From a checkpoint of a small image-text matching model: 19200 steps.
Rows from block 12 of the image encoder of a small image-text matching model, named by matrix and row number. Rows with one number within an expert belong to one neuron, the router's apart. Each number is 128 + 32 x the weight over its row's rms, rounded and kept within 0 to 255. All counts start at 0. Numbers have three digits each. After the name is the row's rms in percent of the matrix's.
Before each expert's rows are labels from the 100 images, of 14976, where the router gives the expert most weight on average: "top examples" is what is common among them; "lies over" is the class under the peak. Only what is clearly more common there than usual is listed. The data: cartoon faces. In brackets: how many of the 100, against the usual share in percent.
# router: router (encoder.blocks.12.mlp.router.weight, 8x256, trained with AdamW), inputs 172-255
# up: expert up (encoder.blocks.12.mlp.up, 8x256x256), inputs 172-255
# down: expert down (encoder.blocks.12.mlp.down, 8x256x256, transposed), outputs 172-255

# expert 2
top examples: green face (48 vs 14.3); bald (47 vs 8.6); teal face (44 vs 14.2)
lies over: clothes (29 vs 7)
router.2 102:061116149147074101153111115103172115093166156132196093132116076156077161081155104156120054149063151142045128112157069155136111106152072095117062095039101108153126154126119093130145131109117189146122135116140125121128124160126175137168178117145134176083
up.0 100:108155127109132134194146139126114127090107101110163115148160143109170125125107121112160123147063157160140077082083149166136125179140141129162042151089139132043190129145149128157084153157126119156146161209143141115149135171135127148185111130147096150179
down.0 106:140093135127120087161135176126061155141108131137124135126104080184127146092138084171117136075127165126183101156169145131146134103191167118120156102163164120098108157165076065133109132147106143086134089153121128143115167113093108154142151109046035172153
up.1 084:129159122147111121156120134119119177118135176125136109135149120103123099156171117128090129163206102133138104131116146110150127101166133137079118097130131121140128126128149181134089135114155158096130133121129129132021144068104089097115119152121075095123
down.1 094:138068105081105131059081130150137123138166047142157101112106068173112132156141118141168132100055120155123128107131102096073101100159184134164130152140155137167115111130102084126090143133129150127091155120124125189142156131122133113138127196154073156122
up.2 101:156143129106119239126078122115098130078107123147123112120152197122119154180160166160104121133192138112082144183122085131160128119103129098140145133185129158116136130099132107146124102128106038117133100057142120144087102123169070140190154082127098119115
down.2 092:125127096147159128076059134161133125077075129132162130031129120126136105085125106097096152143182117149145131157114151130164104067099133146083057130106116097130139125119108116140090125167130123121097147097193065161134209113159126149090136120126108120088
up.3 092:125110140124080119153131142052143096077183119106114107074049052159128123127194101155127123186119132133151106127137172147116122095125184132123163122078120073187149141139101188140147122126093164126151142193132125129086122100181136088106165071173116075120
down.3 104:141118141098176134117114156154123164139125058126163173057052144221162145149082154069113144145207118107129129126144115123183126138130138127150082128096128108079129124047083129147125114130124068131131125101169127170098129106132152115116131132182142077110
up.4 104:160129142136095151112201149109151093116167135136136128136136120217099095127116081137156132144129076131151128130115092065139161116082158172129131145133192107107116139066051127125092138142119132107155150096169112135112143092127074139163146151150121092098
down.4 100:120142079114172149164082174179120214089102107140169143126058128157117132073124131096094134146155132110171157101173131146215118117132079177095108128058148135085194153067104121128132127097120103110117103155183076136096175104107132166147162109178067127083
up.5 083:124124137094197115134107123166227127117165166128147122133122139121068122145192105132117119130157130119157146111106131075133112124109130160188063152144089150127177000140138170138101116115154134128134130121134125128174099186143108149070122009109129099129
down.5 092:136111058175199130114101213121136187130111074131147135107109129132164174117118187113095143162122153137130123089127099081148155098118143137121106129144166138092121150136059094137104118138106125067100095089193133126167162114135128135139140042139079132043
up.6 080:094144135135139088142105138126104130119082161104110239216129169023128114154098193132138077116218151085128105128096133143170139144164126143136157159149120124105116140129169129201101136149154148158126115119137093158114213139126120139141142150195127126132
down.6 092:113093148119067122129085081054127171147214101121150147162120077211099115118110129129110112115038129157170131132126129126156206130135109129128110128130189097095140132074150152131178126151164165096128101101161152125194127115140087130131120118116126156201
up.7 079:166152129131113144143078152116090103100148114116111136122133113131131145133109133165109076094074127168147114140161193119064140129167188111115047127113141123138118113113112057136140148131122143149136130066121091167130092124152079145099131176154124123067
down.7 086:140127117125180167142113127142137129124086125170128121116144126116138121128160099147095124127122056174108140134131122111128081073149113119128143116092122186210077109113118131130129124073131143166120119123128113122114052111133129074125129168169122079081
up.8 114:139103194129136107096120147149087114131144148124096149144146086100124094190077128085106140131156126094181140138137146107126179143116150126155078120107157130091175104121144160137033130101113224125125123127131147116097159135108080135130157160135090050128
down.8 095:141127127102165162104119091125127201130160081109157135090125106171076133101145075108127167122117121148173136110122104153224171136113119176088090140087135118082119129129119104115123126094075126097139103145177075129255139113124070135130144126127076135106
up.9 093:112144091127142155120133149159112136170160182121082088136148119106095136066211158227122190174142139109146103141124183178143216160110146098174158135150118052169097148116131160155082110123171118145151092097127128207102135134006090155082206143152122057080
down.9 086:130085129085096168119108102111138148127149145133113170163172120204125164085135119109232112118085124127104128151130126127178159187104118177119105120166140128052129140108143124129115060077161168088205088118140197137166127137140125088160128142113121143116
up.10 084:171098190138084128079209137123082124116107107135129144146155123116115132081127135152169148183113135137122112128098130133124123129164095139127115130158137123121122070124134126116090118074086112148062128132116141188055122114127113123125053094106146125151
down.10 096:127172150162146129089115144114114153112137132128219154052122119065132103126088123138112143157162063129133154144127113119110134147137133139126113162128135081125123135057121141213132173132136151185120107114028059115085105099122151103073105121103126187145
up.11 163:123126132149164143165115153127074181128136176126213046128212115133115133180093146206141141176106134140075176158156103144177094157131083114128136120199148130124119123124119108183134119129126190085171130129159164111142097176170128149158155107132141183079
down.11 123:130130149133095126147197137103119103118128151170127098155140130122135107142151065143113138133180154128174138116149127149080095127130136091101153129131142153131113082125111142107201143138125114167152152150100091121119111128131134144141130098102146164148
up.12 073:094138042136184139129125127134140140130066125128063112169127160133145089145172102213147172140136142148140167141082131105120115183127128090178171146173136134090113076199174126109110133129111117121089094085121096159101067167156127087156167137159149150130
down.12 096:138117122140129079110080129107086121117108125122203182144115055098140094076098127069131162187139131187122133130144122139165113100117170162132062127147153146191128159114157090169100145110138221092097081053165120131138087134135127182146130183065134120095
up.13 112:051138129111068139117111086121195097128133135093158066128117107143081139091103077151090122114181136148167121153122147125100116202095155101130110132105128131162123103099118136105196101085164131123147128120092109151158125144136114091000148123105149086123
down.13 098:151148114037139131090094101149164138142216072133135122111149122151123147122100162140159118098125119122126106103048137137157111153109148191135139155121110140111128188136145128092115086108131102067125099097153142138213124111138113056147148129151110103130

# expert 5
top examples: beard (91 vs 20); bald (26 vs 8.6)
lies over: clothes (46 vs 7); hair (27 vs 10)
router.5 116:130084109108139157115048118138203085102165154137141113084138130128159109153143111111123150154142116112103142149111117150140079131104204181159141134120145157143187113128103084147052120103132141111103089134125084121149148162171072144054167121111146196163
up.0 091:133100031122137094117077104129089150128116144119161131117159212113127142086071127126153143169077089156085136136159097134128119130133118062151128149081095132133132073151134137083079129082136082102183110163079096176130064110104133182119011078133175136114
down.0 098:106177095104144135120109068148146155164081155113171111096126146126081060110080127200122166095114122151129130123130149174138138117129049126102171117078136076088107140127119122170050127153099122064124090033112112125119130102124142098146135134102115152070
up.1 110:203117129129122116156109173124139166127133150132213122115106156193134120081105078135069127117165081165091167108137077118122076142142079052179124097145134157129176135130080101171171128120109153154142081099129155117145105050131126129127103087207165155161
down.1 111:119130156160066141160150134128110105128149156165164144138105112125199120148143109173116097130225115117174089115116112155052128128113166133115138156150129168146172184139143136134134129127152111128120184114179129153084051128107126108138151131100100128124
up.2 084:155070088132134233151130121136147124138165174112143158130102205176128106137126056147133092124149180129158144104133142132160129150124131119147144172156143118129132130123117117141103142133151156142152152135129227150147133161122134128143049129129149158095
down.2 093:224124028097147132086173160083163138099170145107076128131119143215147146118104114123115128163065152174109113135155255121123152131109124136155120090137182126088092111123126115129150132153156069181136099127081175134130106162155120118127077128130132073165
up.3 122:139143116098151165125117081166137113184133114147174113089135133191082132194123093136132134122147165125121179139138128081132145150130092142109113109139146132132142094151112127168091135176152155128114106112166133030127150134127120108115108097121130186159
down.3 102:121094135140078155146108165124212106128140162163155114155150080090150137139181108157161091124216124087121141134085104132090103128127227164155148153111129166190197126125107107065158169104121105134139141197125155142054042179104123170182104154087074126154
up.4 101:111115129168131082126113163161030138060136125130110161102133130095117139109129134115139160163151178161054127136146114138162122106101147162102106106126107177134114112082116192171081200118046121129117161196116157135154085143116110097099129172133108171142
down.4 106:069185142089199116118127104132126149106108123145128098130089115092123102183129104160149102115159152089090183137095048116104132030128217024127128116129162140173192150168098126105136152077150150128128130124144120176100177105120107120130131228123134144168
up.5 111:225141129127127155083137150108171107164178099135226156143117138181131096124119131155078189169127079179119074137151085092079126142121130124196187156113120181143118106140123090141153119141116129182088150127132140078190082153123133051163105113070155122132
down.5 107:209104139148065142149146130135102100133159156157122197146124136139159135120111069126100096135151124127148096130128119135106121123111125140150119094219142148085144125171127132149165138196146125143130141122150138151089033147093134126138098106044089053169
up.6 152:137126125119183134138126158134143124132133132121148070099197151133174063197113141102133135117094132110165173135140140136207126133108166180122126121203156153125131136062132095145052116117148134162130126141167133092138136141182119095097168123131120201142
down.6 107:116108174169069179139115128141109093144116184200211143144130120105167140134166078150101123119233101089197123139119105131069134123128197155127087132165126158166144112135129127141151132110123107115131181155132120132096053131054178147127145116118112117161
up.7 089:117102134063141164184110126123131118186150088160100129141117118110123157172119167115124127135131107130132132129209152137084119151129108069118189055180120169187203099056128134131146108126126117147131147082084078025080135167119157128128171114137086150119
down.7 101:138096161147122103161136126123127138055232103116082073136141104104116143120087140099135124152140140138041138140109184188108125123133155132161106154124186113141172179150149099134116131159152157116122139146147183137169079128124096117120091134121147099141
up.8 090:105152113107131093129147142148114100126164121098135171119122081142084074146146111124075082125187147135193105148168093145094203110145104108148128140119147149157091142098135122093139148117093159140122134137129125132176108094134127128156108187138106222093
down.8 102:089090140126081103121121113129087135063129134135095197147182129127160146125127112120058084129189137150119082119073156092087136152099161106123124131139140102106148117119186082131162115078131140103130124133085134144145126150117119134108094097157062107237
up.9 077:122150120136101145037129091110183105043158130119172117106134128132124062126202038099128099101124105145106121113136183136088104151088126129154148095153096057128097129143128172105098106103102172089155117126122125146154126088161075104162159179142126122129
down.9 095:124056114105137130122125147169152141152101078118116169106174111156105117106158102142126140125089156167062151131125136154143121155132123106112125126099114105152170141062020131127116110143151106073124115080104117144161178136114069090156042129129109140041
up.10 085:091113063122239140114093170116122129153132104146143145084102132168101139135134091112113134166114122175123133129166155083072115109187136101114165119059098128112062132127063067120210084100102150186148113134090171088125054123116130128149114164123097138166
down.10 102:080095151148127149134120154141132127180127122096197090112134148138153100119181135194127146142135117147140129166155100106122073131150049166141165128089073167147167177093119133146125144145118110143183088065178090143147156156208102172206139137126096218068
up.11 118:066132151195109121140166121117143164149056126131114132154136153116111126085120133122115096132132214066136108131142192186129125110115114139130131097093132089119091170163133130132120137157083122164166162137155131182157156131106187127143177169128112071132
down.11 095:204078000118150092105160154088162128126175099079095139134122105171122115117099121100145137168097129116048163092160131120077134146117107130146094131099134119085093158111130125093100129146150143133111095228083144142150171138107132137091070080131145130135
up.12 117:163102126129121093129130126134155104130092116123145124131133116072126124057129079101103137140147124118170147131134166126152080095104128128155111136093175103118056110155120154109093109103129118056074133154122166093128138167126088111109155094090130093186
down.12 102:140125126127121124149114126125124125079135081120124147156150128117119085120119111086151127114110144127104103128117129122067139174116164102126069096185161154063179169124220152124105125138181148138111149115117051091046113093086161111100130074123131142135
up.13 060:177135188111140129103118070078168112127110160099129121160139136118137115144160111109110148174172101150142137133130202138141099063049148117077102123125169097056124094108106123116104117126084103076187136094137150165158161133120105137145164113067144132089
down.13 093:187112069089138131056127160092132139082128117103062127098124120208137083128085099100155169168106166147100162130147170099101150157092092130139079127124149122096117131088127137120123118147143135172142110124102115126172137133159051083112141118134138057144

# expert 0
top examples: beard (66 vs 20); yellow hair (41 vs 6.6); orange face (34 vs 13.9)
lies over: backdrop (98 vs 64.8)
router.0 099:113167144154143084141252150079046089115183115110063147117155139119099075168195147149157180120115127114217124069100181144152133151139080092113166178149135136124098156100176161109132135139133101144130140130117089145114143113090097128169077128125081106150
up.0 079:097044149118136122098092126082210164114171204112140099068122116122151184135107207113126160103140109162094158126110138130113070102053132107125098127094042154132135168147160152145102188107130114139155079178094142092173143148100124085130131172126130154139
down.0 100:104128126140112092154147190114150142105155161126155100115182148125115126136140064104102086152131118103172091157118121129150086128126163120139144163115131157069126161145132110141086171129215122113120107120129165185104132130159104147240127123137129101189
up.1 092:133078074136179194140053106178158072130149104128097105160122142130119163117073163120136100079006065080112061101088156160172111133099126187114124144134133175086129104127008102117101107075069087151089163129116124092122126096127200136159166154063139135112
down.1 100:135122130134147176136140188121081128076081112152136132125139115130123146143118145145099120124102140129080136088078128093149199149152138129181085147155132116180172085202103092085099020156087106112145142109164124099099100150108153063144063132117132136131
up.2 087:122113091116075120096089130123099169166117159122127114176113123099099119168079136119113047100126147082106129129144124123127132102148111152164122100123138119107142121158113114115072139123155119128094164135112138143051078125131087116132073100104152157135
down.2 094:115134111147114160119131202112105155113123224124046128092079126102114081127129134135152202156118123162120199142125111153137138098123078131122153085123159059128120091067139155129116109151077087140112169144112130109174174066121134135066122118139122089106
up.3 100:175136179084121141144116131117142073146137143121061125140122143160112062172118210126130128147131124133120130122132145062119138183146126090147173148093118082190154178118129117141171166213135163100113114109170123206110128142127178142079143179140131132124
down.3 099:159130139201146112118131130142134130128125128117122149135102139148068104129131115143130111134161103090181142135141117153109150120133134099140157090083123140129114149166125141151097163057116083153098055120127120131094176100170145123126141129128179147175
up.4 091:085117123112108152134095131111150141136104183171117128139211134113178133077130154114183098130130122068145190132106108125102135081197164108046111134123141115080167080122138098103170115128131142107110167114092126194123083058124113144089137122165178076079
down.4 100:105161104086160160108151133167116106143207136097083135124165133124100153178071101102126144119109151010089135080143131123140080135128127128153058140103155126073143121100132181084110147119112121129115145076168190096152180165112091132132125130117171090158
up.5 094:113143116131136044132130109128114153126136076155172088092088114106161107083114139127137129079095114127096103132109089155138135142175124169090105083158186176182131114135113176130094130090142134120181150049063074165114132142106138198171106130093132156111
down.5 085:061122110142116131131131122094100203149068132130176123088080080114135099119145120134146132118122104154129122156097069153114141127142144122116118129169133104150122126129123138126051057131113117108192077151109117123127124131148216110118099122142097122100
up.6 094:120108121124071127110140134113177117093153178103170132212106118180120134140142148137166087165169161084147120076068121141113136098130159078143086202077090114155111144141092122134121000102176160131116128125134128107133130038091124124121111094104137149082
down.6 103:101143159149064144103106143110119125119066160130088144133117055139092107146197169121125140116182155167105157137070123134111151100128125142128121140150170059138131153145177080065134105102105119122124154121138168145176127117107154121154110135112155070160
up.7 071:130005122139115124063140093130172139142162130131114114108125093108169174166176180134157140117073068149128139178135175103180099126150188094161169133120128137116221189145139192167079109085065060139118137114132128136140140130135203122111116133134135163169
down.7 095:096117120165148082138151131090089137076066080128104104183121150160117150137132158167066096228130098110153146149076149125126179125156155119132140182082091144144135139169094100151098120158138131096097058154131086096094113118193166059145151177178127142137
up.8 085:074129085062165242167080127129054140128128144115109127122130092134109124063164126143154109145127149118135112158102122108126130179165155029112160164116106103134128150103135084119140105107181116129129160137135117130130121120140017088156121118128126101129
down.8 110:116161139116106143126124162112129101132032130098147136166071093128123127115155155120125178128178139107139124072079114127127120109145126089086096169160141163194127124181114119111133120120144118137165167080135161137126103144083128102123085165124144093111
up.9 104:124137116164113137118137142189102136108121133147064125131136178142119174087095177124150157136161143162077161149135135150131116123127128131185146111174122183130091168168150081113149141138078126122163145126075211126123126165110144135163097135129126148174
down.9 099:114133131114129085168131106165158143128133119126091133151180157145131169120167076147137116143099076106165135184199125126118104105060124120128151159128108133093119187118110110182125165130146147135128128153113128173133180145150085093201133152099135111144
up.10 123:129158064125134129139140142143123105140129155136113162147173155143134119128151135140133142078115168077076152134138164166210147112152146141140122121135161118119141135129147149115086146147074139127126120178163148115148049123128078124144114098138157139095
down.10 105:144120113111118185149093131097041143130092120114123137138060158109139097144124088127142157128128103092066142124142134121104141134101130101072093127131128128193118099124152116120146136096136101128120095131098137080125129135102182123131183125114140130098
up.11 100:156129146122121114046175134144118129101149140136117117128109124102105117124084053112134111128127122110133146129121153061089049087131145126051153168125130119130107134122183138129047119095196096102139155127077168168084143149119023090160108131122162143043
down.11 095:110158115119067134106132133110133154133035159121121113215144130126174070116098165109120136069136128133124020144108127079129099065118121135137109176175124151198089116131170134128172123143140115119167147086125161135150146113125158107176116192127119144125
up.12 096:186115131148155163131159202201126146169099133127113125168127140162162148108128157117126159128144148184127139071156195085142090112154074186131151146115167134100130173167146201149158160159132124104081134136110115119153088167080198109184056180122129142108
down.12 096:151129110090131081098133098118149140156129150125171132175120148149126143089142077148117123131166079129255092158187156148148126137119152121112162174107114144118124206117103099163185217138124101141123131164126121116134121104183072150134159134123146131141
up.13 077:126149137118101135147050114132157080133130186102130131195150193118129130149132072129114026149130162086127128103058132131176117150115195172149161132061220127098115127098166128133134131097103100232128180134177129086100177065137141111140055120099106097210
down.13 098:136133146132128149106235183093101116085055128174136158157139047172120171136155179216128140137163152178123152106093113143136168151203143123148109137138145108148131129163092121091101097180130111117127163122209135102125134129108123095131087159103184111129

# expert 4
top examples: a mohawk (30 vs 8.7)
lies over: clothes (55 vs 7)
router.4 090:094095139144103135100208147096111070137132157070079134126142161143108160148126143140146139133134130203126090136118111104152160144134054114071155172152104093088093133177190109120096142128130138155175128170125190129074085138069111131218090093139156042096
up.0 092:113113108132099141089085129129075123086159122136089167133149106092165185145093126131073130127082124146131137148122093115097138090106122143140117095094129133129085064205113091092093139072136084160145146158049138110134127070126049109149066130091125128092
down.0 108:094127133191135199172151115140111129124133115115146124097103169135118088158126123136151150150158086071048144185120125122147129140137125183117136131126129147237064153092110117106128101137151130122130149231130215093099170138162166109103129104081202100142
up.1 086:144114085067054112109149144114099108124099096163154118039100131107109237144122107051118124184133142089119129120168107130148100059117129125081097147139099127084095100111110085122115173123066135058127131086186100140134134086121128092113111110095120144136
down.1 085:120127146123126132097142067129221129155084119122060153123097136187146135116133136178139165111122119131103131091091101063125117120128154063165120148148120162131183137114137131152132134139113111036127126189163159150152174106128114132171200106145124154111
up.2 081:099131143144142101085131119161124125116048118113109169145107138075169100149086085142127078145141130104147088104093173138136153121117200160204093121134164103132100073120122153107071141122132153159150151108122131172117132124198105128161134123077110118100
down.2 094:047106058136108115112143137108125065100126103148064143117167106149149145176110097155117091131117176171112105142132132156114121107110132125082128061161149122068120131122126133122144136105094118125117148099161120145130100147131131173123118195093122092132
up.3 082:182126118109102135091110111124107154076106143131085114124091147129142151127120094004081109174123126133114120113086122143141200115165115076148163128120121110181106095134081171144090112128196079111111091117095136134128120129077096113128133133130121096140
down.3 089:095127126129156122153115104131168157115144056123131125093195062107119098146152128130138073125131091124092137184061081150160092125127167150155125130142088105179117139143096066129131147178134130090138115219206197116087142165191104133113139125132109083127
up.4 106:106152146139130150127109102151106133188157161120127163178140113112122119119118161123160075112147148105130116099143111120144123109138139153081124133091080108144152117142133083102105167133155044121130168176146165140206118075190067071145129149098108152117
down.4 104:166161153131127051128098125139073087160029121175158128104078218159139074126131120156135130089149139041123054143149127037154125106112096147038152084109076081162061136109137123117164107128168148149104109144078113112128107131139125139111125135105123145112
up.5 077:120114101133131032051057127152169163124117155100157130127082109136043123126134127155086122107149142091067136122137115115110093192109150129208086150181129137185136127131072121129154114127100025160137127152126083059170094083130131127069091103106139135105
down.5 098:162168151114114112143098124127148172167178135081196082119105111102111130072176163128116081128148046113106126125134092121131132101130091146135149119151123109174145125134166135184101116136127134134118091154127171110112093049094128154128157125141154081121
up.6 085:130109125164143187152134080160166159110104120133163125130126180139128121134107169128127161129052132185108187172134152055119103157196119121031224122129110183178216129100115092133157120110173125072124157114109174134150159086095151047131125114099148125155
down.6 103:117163094109132138113100137129132094143066142128038135131148036160103201134127195162159135127186126090150111120097116146168126218129139128109109063128135148153136170091134172141112123130121097123084130204161131195142118133125096138134156088129118092159
up.7 079:138126055138126142117122114129152134128085197129128122123149155128133124133125064127107207126096151130126157255144114123134115179125165147117154063163156147138125112114152108136097083129128191152112109151163143069187134108109104176116200094145128142161
down.7 093:094153097085178067135096123143141105121145143137091101087161078126112118154038173123096146123141116138137084129177133119153126191111134053181128132130155147095144117193142117155150207093103097090100081170151132151204135105129118120091098135172127170125
up.8 077:100166118135087140078138122123023113094132094116147240157142148146125215153156092125125121136106151136123153144137130143103107123123127075135136119115154135097088138151146109127131131133096124126125133154085237121130054075101097242128132129129152158119
down.8 095:042120137097151144102168137087136106026122076161128138134142051136143144251111131121068118167102136134118167150127142165129102181160123121085083154094119108163159137144106103104129153084097121098127141194149111140143159113075096151101132127150108132127
up.9 188:169096176086125170138135111117079114114129150094078132150043139118120089128095110093100080112150080143162087110139089154113098183107093071126102122053149085091130121149155188122088081114110137106141064128109071109086128078128051108133150191113131188107
down.9 111:131056224155087109128102147136104176128159086153154122127130116150144062129075076065177153129090124120080115144090159117130176137152191132146143161103124113101107134124116170099126065133135172125152144103055107074101156125126139106062107118100133137117
up.10 134:099114130084101055122112134119181125128178167131106144179173134136085055094048129119162132100142119197188113091126096070139128102128111138124125131128142076117129090113122073192135127121167106140126132123045150118146100120115156139132157072149142097123
down.10 107:142132159134114140155077132151156070125107155134172166152105118124120102075133118128127200076134130140116135104131096119168136126123103133166103121110148129075149116096129152125121067177076138120140096097110129123110123101133157094110150074160146200155
up.11 087:171113098125154123142153065096165100164137164129154110077143128129174153090107142131133079111130134174025095144139167136141145133160214134141093074134135120136091104104199157152153074156141124101132174112108126144089128128088100147158155076079146142109
down.11 093:123094131125123117157137165137145142161121082034128130125135043127126115131165206100123098122076107122171148130094119126106141146143142126118178213123113140183129143124120096152105099142163108129120129191119111174150142158138127189159130171128128137136
up.12 154:133171180146163151114160151116122089132128148141171152126168100151113255139166101118146159132130144101112182156093132137131151138141138126091150144134100126176123158135101127121095143147077098173115087225114177119152129131111132131147143144151043045140
down.12 105:112144132133106097122076123137155072114101130132152213185115170107152087087148063142131166128219154117106112123129074107120117127155124136108128167082144117096100102109114133094188120229125213127119133108124046121116096128161148138089148116155140148148
up.13 142:143112084103120129114093127097059134086056194132115045191043072112071079114098106115083124108121104116125103061149099081116118128100069108148129119046155085178145080121140094095115151148128148130129122122095101034155099203089129118137066108074124187111
down.13 102:136127244174136100181117125148117136144183101121145068102124196155130046119145128118135135134142108094048146128131145029144131145130141112140161123134121133132101130093103125128119132129136158177121124123145135047100142123151182116088063118075189117124

# expert 7
top examples: cap (32 vs 10.1)
lies over: backdrop (100 vs 64.8)
router.7 097:140136125115144085098143108128059119114103099133127099187038083133110122147104147118119088120120101128065089112091078127058146083113111079179110156101107090122126184152093148093130107143134088156127094105082092132164141160190166166129143140084127085135
up.0 088:088138118131148160093166122135141128159076127146155151172196118138118176141193138138157138138140115133143140119146093124204128155167133123248152159159146123095164184135125116126129101108098241126129054131182133122138091125166110076212115131142122168142
down.0 099:142163131134133158102150096090148159132181168158085120130146119126123120153202131141130162085119122092118189148138088128174187118097107112129174157143183142072152062167129102120174105111088180121126132165091117107149127074140096104131123099136081130137
up.1 121:113088146121103123106111101135148126130098036098139148177122068117115116103086172049089119114140132118136123078113087079108135129051027106189094115125143133115148131141124146113129068087082104122114139118033121099155089137083128082084093124101111085153
down.1 109:116110124096088120129146170133099077124116139113105136131121094146145096116031158130068116139164113100080101096097152159096104109136166137161118181119114118166124173102127131107111139173144066174128111119129151137115153142087155191064102149141171098091
up.2 089:128086099104164113120072183145174136147129140110189108131113157137100117149125130095122113155120114128116115131121093136107128097154121096074179124098151077110105131116067096132152075129122109103168128085115144120122153153169205169059116121137152159206
down.2 092:146095101125124132117119112152087104156157180158111126113158128134147117209152145121134102114120130153136146080154097132135146126149123123175152110131146150061107115137108161115104059135044128137092129140109117119133139113102084118137144134131131061127
up.3 101:092132109141111173131123158103046109132081048123106140062155121118130143124148150104155210116137119209128120113127206133131185123131098124120170095122143135147103140087163130172116210204129100105127121092077116101128130129185130131171123176133069154146
down.3 097:126149092117072113130127112154129160100160113115114143084085161127132138133129068105123092147209108172067136088138143144047120112117128140117132134127087082127113163096147121135119162122111145180182146130135127182157165123178161074190108120079126162130
up.4 081:119124178128152135147119122153154132167107166123185110184180129079143040146125133194118078082119120126164140205163132093211134121146087155135131105139147127088156113139174242126146136124125126126129095163146126100148131106185116099105144133130127098208
down.4 087:150102086171175068124209127124098142121129150141126164142129085118094129114142046180137132125133139110111127128123128113148159083134144167134163115120175155179129058138116092141135135110110122114131131110045125056177131086138103126121121120165113116122
up.5 104:139126142137071126138132062125079140130143133138130104114151146145079096164097067131153133136073115149124183115116132131112141178118065127113110128125132084137149126067131148128152133115018050073104123138141134162145192112105146132041127135159092145119
down.5 119:124130158094091132124149123108141124128149104101127119115072182119096168134115072110121104142177128117156121150121069149044084117139097123100095154107093119180113180102142138122043130119152119164148137107180135146152127176136119151157124116125158147133
up.6 121:110130126110145130151125184131158127126117073116152082158103062141144177130105098138121109133113086168111075099128123130124103013148092064105133150120111167124141125080088123127126122120081100130153134117181209210146167093123131179074087134071139099138
down.6 104:087068139142123131112130105070156129194088099137115091133123150144124114093107152086089086124157124141138121126085093154129108190152160134163118127130126148125108110115145146137126137154146099135195119093145151150114135145092153150149154185142167197124
up.7 124:116186091164165182169128087170123147132163182174095145150181208154089080153134135128145166111167127129139175189130130108179152186249112153077195162148114126124085170137126191143128166139139149123116087089120142153147146139160109137131142131166135086133
down.7 097:143154102142136124095142119142140145129143158116072123122177100126153118148133149151142135091092147121181201112161146126084168090119091156131121138147126135056149110177143067135146089135103132104114131150113127126129125076139127127058132118116049113136
up.8 084:108231139091096203156120091123117199113153109137228087113125121115116149157079160128124125088127179062153092170203160118117126115125096129036145126141116087113082126054098128145131123105126164062134233157117153130128188108176124116135122102135145129143
down.8 100:174133106119136112118109097181117113145150079068095128157114163171050127139164034116063070131134072131103109140087134110144011192158104201081162149097106118135077128072089166166111131101170128088127128182133159098213126162172128094161156093128132187151
up.9 083:150104165106105137114161109122142098091123205136132110157082124184126126095169118118120158103092128097203132113155122125148139164075088125155052119067142127038122083130166134110120125128185158124128096159146055095113131148087116109145138127063101147118
down.9 096:139087131117151126162169125109123168124120156143164149148125081150141099105116134130115143130126190153089167132128117124102189091099126136070123158124094143109064046112132123142119114128115123137217094112066105126128168098130197179077107111206100143126
up.10 098:140167095137103197110060152114049099143152069145117093141136134184150117179093055145124182109151126151123093141061059115192115128081139181143126133216150193088071126095126128107177069114137104128118128123122157077103130048126103045124105118124128075086
down.10 098:138117129134129131117128165172116147124114129111132132122067106129096079103069149120101084130110109139126119128134171158121097163126132127125103133129109173150096117105071156129135174173159146197129109126107136128114098147120166125116151163150123141171
up.11 134:131112105047115119120139134139102126129086135123147172145126131087107132100107036091148037100091089116125130131121092078068140145103131151082080122123043104148112066089107114114141130104152104113093138138101127118128094162169152180108094114129127125126
down.11 129:087130155101063156131134121093153106131150119117145110110067159105113182129123106106127114133169122125142099142112090149097101125132131127135124154102109118202131150111137141120083123110156102126141110130174135164145140166123134149165128116094175143124
up.12 091:113127142128124060127114182127131145118093126162123108117157139105184142161104189130131154155077126127120169130159177117088109121116139142141114115139163142122109086130150206149125099123033133137124117131125117111053163159077147149145172159155167079106
down.12 093:217146108101089169133168080059141152077164130093087135128107108103144170118097049110135133151165125112106109126129097094086190084133112154109126139114128112121123145121221091162146145091144133077178156136161091102137108134124109168084091116118115140103
up.13 095:123129115159156123155128078153124068138111148133121175129085135153136191111140129127128127067114111101128146140168158117129175121152122203145142106145134142111175105141164136108146185123138158149142130138143129135106071151133067154133178135157102124128
down.13 104:125097171075119124127156101030151124118112148130134145144114113118116158095134074129129133130232104128136130113138098079126169133128153139124121127151112152145134109094161080157112146147132118082192141105132127128144130176144090141138119111106064167128